python train.py --image_size=48 --num_classes=[237, 3] --mlp_ratio=2.67 --qk_norm=false --patch_size=[4, 4] --width=320 --pooling="mean" --optimizer="muon" --muon_scale="original" --nesterov=true --max_grad_norm=3.0 --epochs=25.8 --weight_decay=0.0 --adamw_weight_decay_other_params=0
Rows from block 4, named by matrix and row number. Rows with one number belong to one neuron. Each number is 50 + 10 x the weight over its row's rms, rounded and kept within 0 to 99. All counts start at 0.
# gate: MLP gate (model.blocks.4.mlp.gate.weight, 848x320), inputs 0-29
# fc1: MLP up (model.blocks.4.mlp.fc1.weight, 848x320), inputs 0-29
# fc2: MLP down (model.blocks.4.mlp.fc2.weight, 320x848, transposed), outputs 0-29
gate.324:65 54 44 52 37 49 56 49 42 56 50 44 44 53 41 61 40 49 50 39 48 25 57 58 44 47 59 49 47 63
fc1.324:45 41 65 60 56 52 56 70 60 47 55 58 48 44 54 50 58 51 58 57 45 64 35 49 52 49 57 46 54 26
fc2.324:51 40 55 44 39 44 47 52 29 47 40 47 46 46 45 47 52 33 49 37 54 41 31 48 36 51 54 31 51 57
gate.325:56 42 44 48 45 38 57 53 47 66 65 52 45 50 55 53 30 46 38 43 22 34 42 60 53 48 54 64 56 71
fc1.325:44 54 54 59 52 71 57 52 47 45 58 48 46 50 53 65 48 67 68 57 41 44 32 64 56 39 39 64 60 47
fc2.325:40 46 58 38 66 42 54 45 53 36 50 50 62 67 49 54 43 44 42 58 52 73 49 51 58 49 65 57 37 31
gate.326:55 61 50 51 46 56 38 55 33 56 53 57 54 31 64 48 52 55 44 56 53 43 63 38 57 45 57 58 41 49
fc1.326:73 54 57 58 49 54 37 54 43 60 46 53 56 44 49 58 38 56 37 37 39 42 57 38 49 46 57 61 60 50
fc2.326:62 52 52 58 63 68 64 45 48 59 52 72 72 54 53 49 37 56 28 48 40 48 46 38 38 54 57 45 49 61
gate.327:64 41 62 50 49 42 46 51 32 69 57 55 39 57 68 45 50 46 48 54 52 46 37 58 42 47 65 65 46 45
fc1.327:62 44 58 40 52 47 48 45 65 56 52 49 65 41 52 42 44 55 52 62 76 49 49 51 47 44 35 39 63 40
fc2.327:42 40 52 62 44 49 51 42 19 46 56 61 41 67 52 64 49 50 58 46 66 63 35 40 35 50 54 71 49 65
gate.328:36 44 37 38 65 56 49 51 60 41 55 57 54 45 40 40 65 35 68 44 44 54 48 64 54 58 65 44 48 57
fc1.328:49 38 39 38 57 64 53 44 60 41 74 59 52 54 18 33 49 44 59 40 47 38 54 53 44 57 64 53 38 54
fc2.328:42 45 46 48 62 56 56 69 58 47 45 62 57 59 66 48 61 49 55 49 47 67 50 49 48 50 19 56 40 59
gate.329:58 74 52 46 50 63 63 57 47 55 50 31 45 55 56 45 63 56 50 43 46 46 46 62 56 57 63 58 39 51
fc1.329:33 50 53 68 46 38 56 65 61 54 70 50 53 45 40 64 43 61 42 42 48 52 40 49 65 44 54 59 51 66
fc2.329:51 30 47 53 32 45 43 33 50 56 34 57 36 54 66 31 42 46 63 57 43 46 66 38 53 54 48 39 34 54
gate.330:55 43 48 48 52 50 58 49 51 54 49 48 62 46 47 45 43 48 53 47 42 49 69 65 58 43 48 50 56 48
fc1.330:47 39 50 45 52 47 47 72 54 76 47 49 70 47 60 61 45 51 35 58 41 53 52 62 59 40 53 53 29 60
fc2.330:43 59 43 48 51 57 53 28 63 21 58 54 36 59 53 59 44 35 63 60 72 44 48 39 41 65 50 43 42 48
gate.331:38 61 44 53 51 49 46 49 37 66 45 53 51 29 43 45 57 38 65 45 29 43 57 60 64 68 53 49 50 52
fc1.331:61 44 53 41 36 50 64 49 69 46 45 57 60 39 44 38 53 46 59 54 48 49 60 55 67 52 43 24 55 40
fc2.331:52 32 64 60 46 37 61 57 66 40 50 58 49 53 46 49 38 47 53 64 67 63 56 47 47 39 60 46 49 55
gate.332:49 50 74 28 46 52 49 57 56 36 56 50 58 34 47 50 58 31 45 46 48 50 63 30 61 48 44 53 50 53
fc1.332:52 41 32 75 54 61 51 60 44 68 46 52 51 60 48 59 42 56 55 61 47 48 43 72 42 65 52 51 42 52
fc2.332:32 73 69 49 45 45 55 59 42 38 58 59 60 30 42 68 42 51 54 39 50 45 48 40 47 57 53 48 41 58
gate.333:37 62 32 57 56 40 52 45 44 41 70 46 51 49 47 39 53 44 54 42 47 45 54 64 59 26 39 37 55 57
fc1.333:51 52 61 35 28 48 49 60 52 49 47 42 73 57 44 62 48 44 57 54 71 59 49 31 55 52 59 43 43 52
fc2.333:57 48 25 46 56 59 64 48 56 47 51 41 56 38 65 45 58 51 36 39 38 54 51 63 47 56 57 59 46 51
gate.334:58 48 46 50 46 73 39 38 48 60 46 57 51 40 66 67 39 31 66 59 28 39 42 54 46 28 55 45 46 40
fc1.334:53 54 48 59 54 31 64 68 44 52 50 46 41 57 51 26 56 77 33 50 64 58 56 56 48 74 43 51 43 69
fc2.334:50 57 48 49 38 55 25 48 54 45 49 33 51 66 44 48 46 51 53 49 40 58 43 39 41 54 39 54 38 58
gate.335:46 49 33 45 55 59 52 49 55 51 38 65 56 40 54 39 51 45 57 46 48 46 39 49 52 29 45 52 40 36
fc1.335:30 58 54 35 56 62 52 44 46 40 57 33 32 62 53 69 54 71 53 56 47 29 59 58 65 55 65 61 42 58
fc2.335:41 50 47 52 51 44 52 29 45 50 50 64 56 31 43 52 43 41 40 46 48 71 53 36 40 39 49 50 54 34
gate.336:43 53 65 61 53 61 50 65 38 32 46 52 65 51 52 49 56 42 44 40 67 56 47 44 58 47 52 39 55 55
fc1.336:50 59 58 55 49 54 45 62 38 37 51 50 59 56 42 72 41 35 37 51 65 47 47 41 61 31 38 58 40 53
fc2.336:50 67 37 44 45 47 71 35 68 41 46 64 58 49 49 48 36 45 53 65 51 46 68 43 45 50 60 44 56 57
gate.337:70 43 57 49 42 60 43 41 51 39 50 46 51 41 40 49 42 45 46 66 67 47 48 49 63 68 43 49 39 53
fc1.337:39 61 58 54 52 50 38 51 48 45 46 48 47 46 47 47 42 61 49 47 46 52 59 53 56 56 59 63 54 42
fc2.337:43 74 47 46 43 60 57 27 45 60 68 36 49 41 64 39 42 55 54 49 49 49 58 70 50 56 42 72 45 42
gate.338:43 53 62 48 59 57 50 59 39 46 37 65 57 38 35 60 48 53 54 61 40 59 72 32 66 58 43 40 57 61
fc1.338:50 71 45 54 35 51 52 58 51 38 48 47 43 50 49 50 57 56 43 54 36 35 42 48 44 45 51 34 29 40
fc2.338:65 58 43 40 34 68 47 65 57 43 50 49 56 59 52 54 59 65 44 50 46 47 52 41 52 65 57 52 67 56
gate.339:48 57 65 55 47 55 46 62 52 50 44 40 37 47 57 59 57 46 39 48 68 47 55 47 59 50 46 49 52 43
fc1.339:52 50 39 46 62 49 57 29 63 48 45 59 60 55 46 44 50 55 56 51 35 59 48 54 49 53 58 51 46 57
fc2.339:41 66 41 68 32 29 53 61 46 50 52 55 34 54 55 43 52 52 36 49 42 52 39 54 41 41 39 54 53 58
gate.340:48 60 41 44 58 42 55 54 50 66 61 41 75 55 49 44 29 61 72 46 61 42 64 54 50 38 51 43 38 63
fc1.340:39 50 49 43 30 47 65 38 35 58 40 41 44 56 83 53 78 67 37 32 37 42 54 47 40 34 39 57 55 41
fc2.340:58 41 39 56 66 36 37 52 45 49 52 56 41 28 51 50 56 36 58 48 50 45 49 70 42 62 42 48 47 50
gate.341:50 35 47 47 47 50 53 56 49 41 64 53 46 48 45 51 50 59 58 31 35 66 58 47 54 70 44 56 57 36
fc1.341:41 50 50 58 61 58 58 43 57 53 06 44 54 46 66 55 27 52 46 51 60 60 41 42 39 48 48 43 59 41
fc2.341:37 48 59 44 44 39 54 67 55 25 59 50 48 39 52 55 61 65 53 59 73 62 39 57 62 27 53 56 52 45
gate.342:65 49 53 72 52 17 44 61 41 55 46 43 52 42 49 38 33 41 46 56 46 34 52 53 62 43 46 59 66 64
fc1.342:55 46 62 54 43 51 52 41 55 53 60 41 46 68 49 44 42 48 68 52 56 58 67 59 42 58 51 37 50 71
fc2.342:51 54 42 49 42 39 51 56 44 49 40 35 49 59 40 40 67 41 33 58 72 54 60 28 58 47 45 35 37 43
gate.343:72 46 49 48 68 55 61 43 62 56 42 43 48 45 38 62 67 54 38 54 40 70 48 43 67 54 44 32 34 42
fc1.343:54 44 55 45 59 55 57 45 52 38 40 41 42 70 52 61 63 56 46 50 50 68 55 49 50 40 49 57 55 35
fc2.343:52 52 58 65 45 51 37 61 42 67 50 44 57 33 59 35 48 43 35 66 57 51 61 44 54 47 60 57 43 62
gate.344:39 52 54 45 57 43 50 55 54 54 53 48 60 55 35 55 46 40 54 54 43 38 35 50 56 47 56 44 54 50
fc1.344:47 49 58 42 63 32 51 56 55 38 45 55 57 60 35 51 34 49 57 53 51 44 48 58 54 47 58 47 54 58
fc2.344:57 53 44 60 54 38 53 44 59 57 39 46 49 37 51 42 52 56 41 61 61 51 46 44 38 43 40 53 48 64
gate.345:67 49 58 52 41 55 37 59 34 46 48 63 72 56 36 38 36 41 56 52 41 46 53 46 26 51 57 47 62 46
fc1.345:60 41 38 44 64 60 70 38 61 75 67 46 47 36 32 39 61 52 52 60 48 57 51 42 41 53 42 56 37 53
fc2.345:39 60 51 55 44 63 37 59 48 43 33 56 52 67 48 57 44 68 36 54 46 50 48 55 48 26 51 28 56 42
gate.346:39 58 71 59 56 53 52 49 69 45 53 53 60 34 53 47 50 38 54 49 61 58 36 43 57 46 58 26 36 67
fc1.346:43 52 45 63 39 39 59 53 31 46 41 57 51 53 49 60 56 67 50 51 40 35 67 52 55 55 44 73 54 46
fc2.346:32 64 54 46 48 51 59 72 63 64 46 63 49 45 60 47 53 50 59 55 65 29 63 45 44 43 72 39 63 54
gate.347:49 45 60 43 54 63 35 48 47 63 45 49 53 50 47 48 51 56 47 54 54 44 67 55 42 52 54 70 44 33
fc1.347:56 59 51 45 55 48 58 63 32 39 47 53 37 54 40 56 50 46 57 36 53 57 31 63 48 47 56 35 59 76
fc2.347:77 58 54 34 41 50 39 45 37 58 51 46 61 53 58 49 42 50 47 44 53 45 53 62 46 43 52 44 50 50
gate.348:60 49 52 52 41 49 50 33 52 54 56 42 49 58 51 57 66 62 59 57 55 64 49 52 32 52 46 39 60 45
fc1.348:44 46 70 58 53 40 52 67 59 61 45 52 53 48 39 74 50 52 44 38 47 66 60 47 46 44 47 58 41 53
fc2.348:70 44 17 46 46 52 43 54 47 50 62 55 56 30 42 56 57 51 60 44 39 50 56 52 45 53 56 56 53 65
gate.349:49 51 49 46 46 47 47 48 51 56 49 42 65 71 36 52 43 50 52 39 45 40 45 47 57 68 49 44 61 58
fc1.349:43 69 54 42 63 50 52 56 59 38 57 60 32 40 65 41 58 53 45 55 64 56 58 54 33 52 54 61 56 61
fc2.349:49 37 48 38 47 59 42 41 42 44 55 44 54 53 68 43 45 48 57 59 53 26 57 56 52 26 46 41 48 68
gate.350:66 40 49 68 49 37 64 49 63 61 43 60 70 53 69 41 35 41 33 62 50 50 39 53 40 44 55 48 50 64
fc1.350:51 37 60 29 55 50 56 55 63 45 59 61 67 52 58 49 52 49 34 37 43 67 21 47 35 34 45 62 46 68
fc2.350:47 55 60 21 44 49 39 39 32 55 51 39 39 55 59 55 42 68 32 47 46 50 57 64 45 45 40 36 55 60
gate.351:49 47 59 52 47 46 56 27 53 69 46 59 44 37 43 50 62 66 49 51 48 47 53 48 51 51 68 49 41 61
fc1.351:41 49 61 66 75 61 53 47 56 29 49 47 34 50 48 62 62 58 49 55 27 41 54 34 57 56 43 49 58 48
fc2.351:48 56 58 53 62 52 43 45 39 57 47 57 47 60 48 32 37 42 55 56 67 61 55 48 67 51 52 53 49 60
gate.352:56 52 60 34 47 46 46 52 52 58 40 45 52 47 63 60 55 35 42 60 36 69 53 54 53 41 34 47 29 62
fc1.352:34 64 49 64 45 56 35 41 44 50 43 56 41 68 56 58 39 39 54 51 72 51 47 53 45 82 53 50 66 42
fc2.352:54 54 56 61 49 48 47 53 45 66 45 39 61 63 63 44 74 35 54 41 53 46 38 53 40 41 55 46 59 49
gate.353:47 28 50 55 49 63 51 44 55 44 38 41 51 52 45 63 59 57 61 35 48 51 63 44 52 51 48 47 48 57
fc1.353:37 65 54 43 48 54 64 47 59 56 44 58 50 60 42 40 39 69 41 48 50 47 42 57 44 56 68 59 49 27
fc2.353:61 50 43 82 46 45 49 52 43 61 41 45 27 56 48 59 68 38 35 49 49 65 42 58 41 32 38 53 55 55
gate.354:54 60 49 43 43 57 54 40 60 42 43 55 62 55 32 54 45 47 72 67 53 51 54 59 42 38 43 54 42 40
fc1.354:67 53 54 56 49 39 54 45 31 64 51 35 51 46 43 51 63 39 46 45 53 52 50 71 57 49 25 43 49 60
fc2.354:38 57 48 51 47 47 61 72 48 52 41 41 60 56 33 56 23 63 60 62 46 55 28 63 58 51 52 47 45 33
gate.355:53 49 55 55 43 59 67 48 56 49 61 55 45 37 49 43 44 44 67 55 55 43 50 50 38 38 74 65 49 23
fc1.355:51 59 51 51 59 51 44 51 68 58 51 54 52 28 47 48 51 36 66 62 49 38 49 49 51 45 71 54 46 32
fc2.355:59 49 51 51 41 52 60 47 50 37 50 48 49 70 57 46 49 48 57 39 31 48 30 50 39 38 57 31 68 45
gate.356:54 65 51 47 52 55 62 50 42 31 57 33 49 67 57 37 36 54 69 41 53 61 50 50 59 58 55 44 68 69
fc1.356:49 54 50 57 55 56 44 54 51 39 50 52 50 59 70 45 42 60 59 65 55 74 42 34 59 73 48 56 54 39
fc2.356:44 57 28 51 38 60 51 50 47 55 60 51 56 47 56 40 45 46 40 42 50 35 37 58 35 54 40 44 40 45
gate.357:51 49 36 52 51 45 40 52 35 44 49 39 76 46 51 44 45 56 50 58 56 24 43 47 48 63 45 57 59 42
fc1.357:47 67 60 43 49 55 65 55 71 45 56 42 48 57 43 63 57 55 56 60 57 44 55 42 58 58 80 54 37 50
fc2.357:47 42 45 55 51 49 25 40 48 51 69 47 52 48 62 55 63 48 66 46 48 57 44 47 50 44 62 41 55 33
gate.358:24 47 62 41 55 43 57 40 61 66 47 58 61 38 64 43 44 53 51 52 41 62 50 54 45 42 38 49 39 48
fc1.358:63 49 57 60 40 56 41 49 40 39 55 50 29 51 38 51 48 42 62 35 47 28 56 40 46 46 62 40 40 53
fc2.358:50 61 33 39 64 44 46 61 41 32 43 54 54 46 59 61 43 58 65 61 54 68 49 64 42 63 53 63 46 53
gate.359:44 47 55 44 57 57 59 52 54 49 46 47 64 55 39 37 21 61 46 48 61 38 52 38 51 49 54 28 67 33
fc1.359:52 46 38 57 46 61 70 49 53 36 55 49 69 53 53 48 19 60 52 60 40 49 52 45 56 48 64 25 41 46
fc2.359:64 55 65 41 58 48 37 59 71 48 57 57 47 43 38 63 62 21 36 46 55 33 35 60 54 43 44 46 49 50
gate.360:51 41 52 44 54 68 71 56 49 54 48 41 54 56 52 38 57 27 33 64 59 25 28 68 53 52 56 52 54 40
fc1.360:48 51 60 26 59 58 58 60 51 52 48 40 62 62 50 25 64 45 38 49 50 42 32 58 59 45 56 48 48 44
fc2.360:36 55 47 61 53 42 51 32 38 57 46 42 25 40 55 62 46 59 54 62 61 32 56 37 38 71 28 55 44 52
gate.361:55 43 49 42 61 75 58 53 31 47 63 61 37 26 39 43 52 50 46 37 56 37 53 63 45 63 62 50 62 57
fc1.361:51 46 60 52 54 71 53 62 30 47 56 54 50 27 52 64 41 60 53 60 68 48 43 65 33 62 45 57 47 52
fc2.361:59 30 54 54 40 50 40 39 47 39 63 57 43 49 48 61 57 37 46 45 58 43 58 52 47 39 63 45 55 57
gate.362:49 72 51 63 39 68 61 63 53 47 70 54 46 51 44 64 57 48 46 71 47 57 52 45 50 66 43 33 51 50
fc1.362:54 55 44 51 48 55 70 61 57 31 56 38 52 62 50 51 37 42 55 55 41 57 55 57 50 55 44 40 41 43
fc2.362:51 23 64 45 64 36 44 29 40 59 45 46 62 45 46 68 55 42 51 57 66 52 53 53 25 57 56 61 26 43
gate.363:46 65 52 37 55 43 41 54 43 41 40 33 41 55 40 67 54 52 45 36 38 58 38 47 55 39 62 66 40 55
fc1.363:49 40 48 70 40 53 31 44 50 54 45 69 56 46 58 30 50 32 70 68 54 44 51 46 42 64 41 40 43 53
fc2.363:54 63 56 59 43 67 50 36 42 50 42 50 42 45 37 64 66 51 45 48 54 79 35 47 51 34 64 53 53 48
gate.364:70 49 43 51 50 57 41 36 68 50 46 60 52 34 42 46 28 48 49 43 34 32 56 62 57 55 36 55 40 41
fc1.364:34 59 61 53 45 39 60 68 26 53 50 28 33 58 57 57 48 49 48 55 64 74 45 40 39 58 54 53 55 69
fc2.364:62 42 40 47 29 61 44 37 46 46 46 37 42 58 40 42 66 51 49 43 60 42 44 46 42 51 42 62 55 54
gate.365:47 40 51 60 49 57 62 46 54 37 43 29 33 49 41 33 53 34 63 54 35 37 25 51 62 62 47 58 62 60
fc1.365:35 49 54 69 47 60 74 45 42 52 63 46 51 62 54 34 53 40 54 54 41 35 41 43 49 58 34 42 57 51
fc2.365:52 50 71 36 55 39 22 62 54 32 51 47 77 38 61 70 61 54 56 45 56 49 55 58 51 28 50 48 38 52
gate.366:39 54 40 49 41 33 34 50 42 53 43 39 30 52 70 48 43 39 43 52 69 42 54 36 37 56 66 56 44 58
fc1.366:57 58 45 38 33 46 66 59 48 69 46 62 49 60 59 42 45 54 61 48 40 44 54 65 61 44 54 45 51 42
fc2.366:33 45 35 64 51 36 40 42 40 56 48 40 46 19 27 44 50 48 44 54 54 58 38 41 54 49 39 56 46 46
gate.367:45 36 49 55 51 54 52 60 36 48 41 54 61 53 51 49 36 59 44 53 38 47 51 56 45 64 37 51 48 58
fc1.367:53 39 45 51 45 54 39 63 49 55 49 39 42 57 56 64 64 57 50 45 75 36 31 37 21 36 58 64 45 51
fc2.367:32 67 58 51 64 40 44 49 47 52 49 45 67 53 62 62 56 46 56 43 47 51 69 68 54 54 54 44 52 51
gate.368:26 48 60 49 54 60 60 59 49 38 59 62 33 41 62 50 57 73 60 38 55 40 52 43 56 53 49 48 44 42
fc1.368:60 52 40 44 43 42 67 34 26 73 54 36 39 46 50 41 51 28 50 49 46 59 49 50 53 45 59 47 56 58
fc2.368:44 47 57 53 55 52 32 57 38 52 50 53 46 43 55 58 60 48 56 37 54 51 56 40 40 58 41 63 53 46
gate.369:54 55 56 53 43 48 60 36 43 60 47 48 45 58 60 28 51 30 43 47 48 56 60 69 49 59 51 38 37 49
fc1.369:40 60 36 54 71 53 50 51 62 26 36 43 51 39 54 52 48 52 39 59 57 57 42 43 55 38 60 69 45 52
fc2.369:65 24 45 57 45 48 49 50 61 45 66 57 53 56 45 49 43 44 58 77 45 47 41 41 44 42 29 56 43 39
gate.370:52 41 54 38 63 48 60 60 42 42 55 45 43 51 51 39 42 67 46 28 35 49 43 61 73 59 60 63 74 65
fc1.370:42 61 41 34 34 52 69 47 57 36 51 40 52 54 48 51 36 60 48 38 51 46 47 32 56 50 63 79 57 51
fc2.370:66 43 39 49 63 48 37 42 48 47 40 53 42 45 60 52 61 43 50 54 45 52 54 52 52 62 49 40 50 55
gate.371:60 68 42 49 39 63 63 22 53 47 44 46 55 59 52 51 48 57 46 54 72 62 43 48 49 55 58 42 52 42
fc1.371:49 36 61 59 58 41 28 61 52 63 48 38 57 47 57 52 65 51 64 57 28 29 48 47 62 46 47 47 52 51
fc2.371:65 49 50 26 55 70 60 41 54 52 59 37 55 32 29 48 47 50 40 47 44 64 63 51 57 66 51 46 48 25
gate.372:52 51 54 33 49 56 42 44 61 63 42 49 62 41 61 64 57 43 47 47 60 53 54 50 57 48 41 64 48 48
fc1.372:55 33 60 59 55 40 51 57 34 56 36 44 39 55 58 46 55 50 56 62 62 43 39 53 45 49 57 38 43 55
fc2.372:52 62 30 44 53 66 48 45 57 42 42 50 41 43 40 59 65 65 35 42 52 56 59 52 56 45 34 61 44 45
gate.373:48 41 58 49 35 47 57 67 47 48 56 53 59 49 47 58 78 57 50 37 44 52 53 45 55 35 62 41 40 43
fc1.373:45 39 58 39 44 54 56 53 47 54 48 52 62 65 39 54 64 53 50 51 47 59 55 49 50 43 54 37 45 50
fc2.373:49 48 46 48 58 62 48 57 50 45 41 41 65 53 57 70 52 51 55 45 69 48 43 46 47 48 37 51 67 36
gate.374:50 36 40 51 46 31 51 60 43 45 49 52 47 44 51 37 50 52 75 61 40 66 46 55 33 53 69 52 29 63
fc1.374:63 56 47 46 40 56 50 27 67 65 37 48 65 53 59 56 68 51 59 47 50 50 51 51 45 65 49 51 50 68
fc2.374:49 57 66 46 52 53 50 57 53 44 54 39 45 41 42 56 42 49 45 61 47 52 46 61 41 67 70 51 55 43
gate.375:64 40 33 54 44 38 46 53 67 70 61 57 68 45 52 54 64 60 53 66 57 33 61 46 44 43 47 61 32 52
fc1.375:49 50 38 55 67 45 59 37 47 32 51 34 63 60 56 59 63 42 44 34 79 38 39 69 50 25 59 50 50 47
fc2.375:44 56 58 59 49 71 42 51 47 59 66 43 51 58 32 50 51 49 54 53 53 58 51 56 56 71 43 52 50 48
gate.376:64 29 69 52 35 49 54 50 57 46 49 43 59 57 53 56 33 64 37 45 68 46 29 61 44 40 49 55 37 48
fc1.376:67 47 66 66 59 61 52 45 59 58 60 56 60 57 42 58 28 55 26 50 54 37 48 61 47 61 45 67 41 43
fc2.376:61 24 28 33 37 53 47 33 59 45 64 52 41 50 59 55 56 43 40 60 31 59 51 57 69 37 49 33 57 55
gate.377:37 57 28 49 37 62 56 44 63 60 53 50 72 44 46 43 68 36 41 53 45 60 36 60 59 51 47 44 45 32
fc1.377:32 60 28 54 68 69 60 56 56 41 52 44 67 46 46 34 67 54 48 42 55 62 34 60 46 68 61 57 30 48
fc2.377:55 26 40 56 41 49 56 40 61 53 68 43 41 63 63 32 42 52 49 47 58 51 45 53 38 31 50 63 39 73
gate.378:62 35 62 60 46 49 46 52 58 49 59 29 48 47 61 60 48 49 44 57 50 66 49 33 55 57 59 53 17 54
fc1.378:34 52 39 50 59 43 46 48 49 52 55 71 39 54 32 52 32 62 48 58 49 36 49 64 55 62 47 47 79 48
fc2.378:44 41 68 40 51 63 45 61 45 46 46 40 34 64 53 52 53 39 34 49 51 54 45 34 66 36 46 48 39 45
gate.379:46 28 42 51 61 50 42 60 56 48 46 61 69 64 40 42 50 54 45 60 58 46 45 33 36 73 53 50 58 55
fc1.379:46 48 56 52 48 52 67 54 51 59 47 52 52 31 43 67 40 53 32 57 51 30 45 51 52 43 51 39 57 53
fc2.379:47 44 51 40 35 60 53 53 60 40 54 33 46 38 54 46 51 47 67 40 52 57 42 44 57 40 34 51 33 55
gate.380:39 42 57 53 71 43 49 56 18 40 42 55 56 65 44 62 38 60 39 60 38 49 42 73 71 47 53 45 53 55
fc1.380:48 57 48 66 52 62 29 58 43 37 39 46 46 61 56 42 37 36 41 43 63 54 44 46 47 38 50 49 71 68
fc2.380:65 49 49 61 54 45 61 52 47 61 52 45 61 53 49 49 48 46 54 65 34 50 62 30 49 53 49 61 54 43
gate.381:43 57 51 46 33 49 58 50 49 48 38 43 49 38 79 29 48 66 52 55 37 34 58 67 35 58 51 50 51 42
fc1.381:53 38 42 64 61 39 58 46 50 46 66 41 58 63 43 51 57 51 36 52 62 48 56 47 39 51 32 34 53 45
fc2.381:54 46 46 48 46 58 40 55 46 43 46 62 43 40 49 44 45 50 55 52 43 60 39 57 46 44 47 37 67 57
gate.382:63 32 45 36 48 43 48 51 41 47 53 46 52 46 51 43 56 43 60 46 59 28 57 36 63 56 60 36 48 56
fc1.382:53 37 51 40 49 48 36 45 46 49 52 55 50 39 47 54 57 40 52 53 56 39 54 53 74 40 62 13 51 51
fc2.382:33 34 50 67 55 55 62 41 59 53 55 51 49 48 32 64 57 68 45 51 47 58 43 37 64 51 53 64 63 51
gate.383:71 56 63 49 59 55 53 56 44 44 59 64 63 45 47 60 57 49 67 52 54 56 28 41 46 63 46 34 70 49
fc1.383:35 61 55 70 53 54 48 47 49 64 34 49 34 55 36 53 62 38 52 50 37 64 68 56 47 49 56 54 58 47
fc2.383:55 60 48 49 58 42 47 54 50 53 55 54 44 35 47 68 58 62 31 46 31 48 49 57 82 38 51 44 30 47
gate.384:58 51 42 63 56 52 57 50 48 56 55 50 51 40 67 50 37 51 42 44 49 44 31 51 34 42 45 40 58 47
fc1.384:46 38 57 39 41 44 60 49 64 45 52 32 53 55 40 47 53 50 43 50 38 43 61 56 57 45 56 49 40 49
fc2.384:54 56 38 38 46 51 68 43 65 36 55 53 33 44 65 41 64 50 48 45 60 58 42 49 50 51 60 45 50 31
gate.385:37 52 59 63 55 56 44 55 61 49 45 46 56 28 42 59 48 62 45 69 71 43 33 57 62 36 50 50 46 49
fc1.385:53 34 45 37 48 54 46 37 58 80 58 36 54 48 61 31 44 55 40 31 49 53 65 69 50 64 64 45 57 41
fc2.385:45 68 49 55 50 57 48 44 57 51 51 55 32 56 41 53 48 38 67 58 61 45 50 40 62 30 56 72 40 54
gate.386:35 72 40 63 52 34 46 37 58 52 68 46 68 34 46 32 68 51 53 67 53 57 48 47 48 44 47 40 58 59
fc1.386:54 34 50 36 33 67 44 52 37 43 67 61 61 52 58 41 58 46 47 45 60 59 60 68 57 44 59 64 47 50
fc2.386:51 52 55 61 64 42 55 46 63 55 41 43 50 39 49 68 36 68 35 50 39 64 48 38 44 60 41 48 46 40
gate.387:64 55 63 46 56 50 46 55 46 64 44 64 34 46 39 37 49 42 52 52 51 55 50 51 36 55 64 49 68 34
fc1.387:63 52 70 58 53 34 38 65 47 43 39 59 35 32 37 41 44 48 50 45 54 64 48 50 42 62 54 45 57 45
fc2.387:39 44 58 55 51 56 40 47 36 51 40 45 68 55 60 71 45 45 39 49 49 44 63 29 56 36 49 57 54 51
gate.388:60 51 53 39 71 57 60 53 54 38 48 57 49 41 53 64 51 50 62 47 42 57 56 64 48 45 36 39 39 45
fc1.388:39 35 71 34 46 61 60 59 34 54 46 49 65 70 46 57 47 42 68 30 47 53 55 60 38 59 45 61 51 52
fc2.388:65 47 35 57 43 36 58 29 44 39 49 64 38 51 56 63 44 51 57 39 40 30 60 44 41 48 55 52 43 73
gate.389:63 54 32 38 61 47 38 63 46 55 60 63 47 55 59 42 49 42 32 44 59 29 56 31 44 38 48 33 41 51
fc1.389:60 64 38 40 62 60 62 46 40 57 67 59 49 53 52 49 51 37 42 39 57 24 45 26 41 46 62 54 37 52
fc2.389:48 56 65 55 52 43 53 57 44 39 65 49 39 55 60 43 54 60 35 55 41 71 51 50 47 48 36 63 56 46
gate.390:55 62 45 62 76 58 50 36 43 51 48 56 49 54 54 60 63 34 44 42 55 52 72 45 46 50 58 28 54 45
fc1.390:53 61 45 54 65 62 48 44 48 64 50 50 35 51 58 54 74 52 46 40 63 43 60 53 56 51 53 29 42 59
fc2.390:57 60 51 55 46 58 56 51 76 47 56 48 33 52 48 43 71 63 50 43 45 67 51 45 53 50 49 66 35 58
gate.391:60 45 57 50 53 37 58 60 58 43 52 42 56 52 37 51 60 47 78 40 46 50 47 30 71 44 33 30 70 37
fc1.391:59 56 33 45 57 41 38 42 50 47 59 48 41 57 49 55 53 39 59 54 48 53 47 55 81 56 52 17 59 56
fc2.391:57 46 59 51 41 53 63 47 51 46 56 49 51 41 43 48 44 50 50 61 67 48 60 53 54 59 65 54 57 50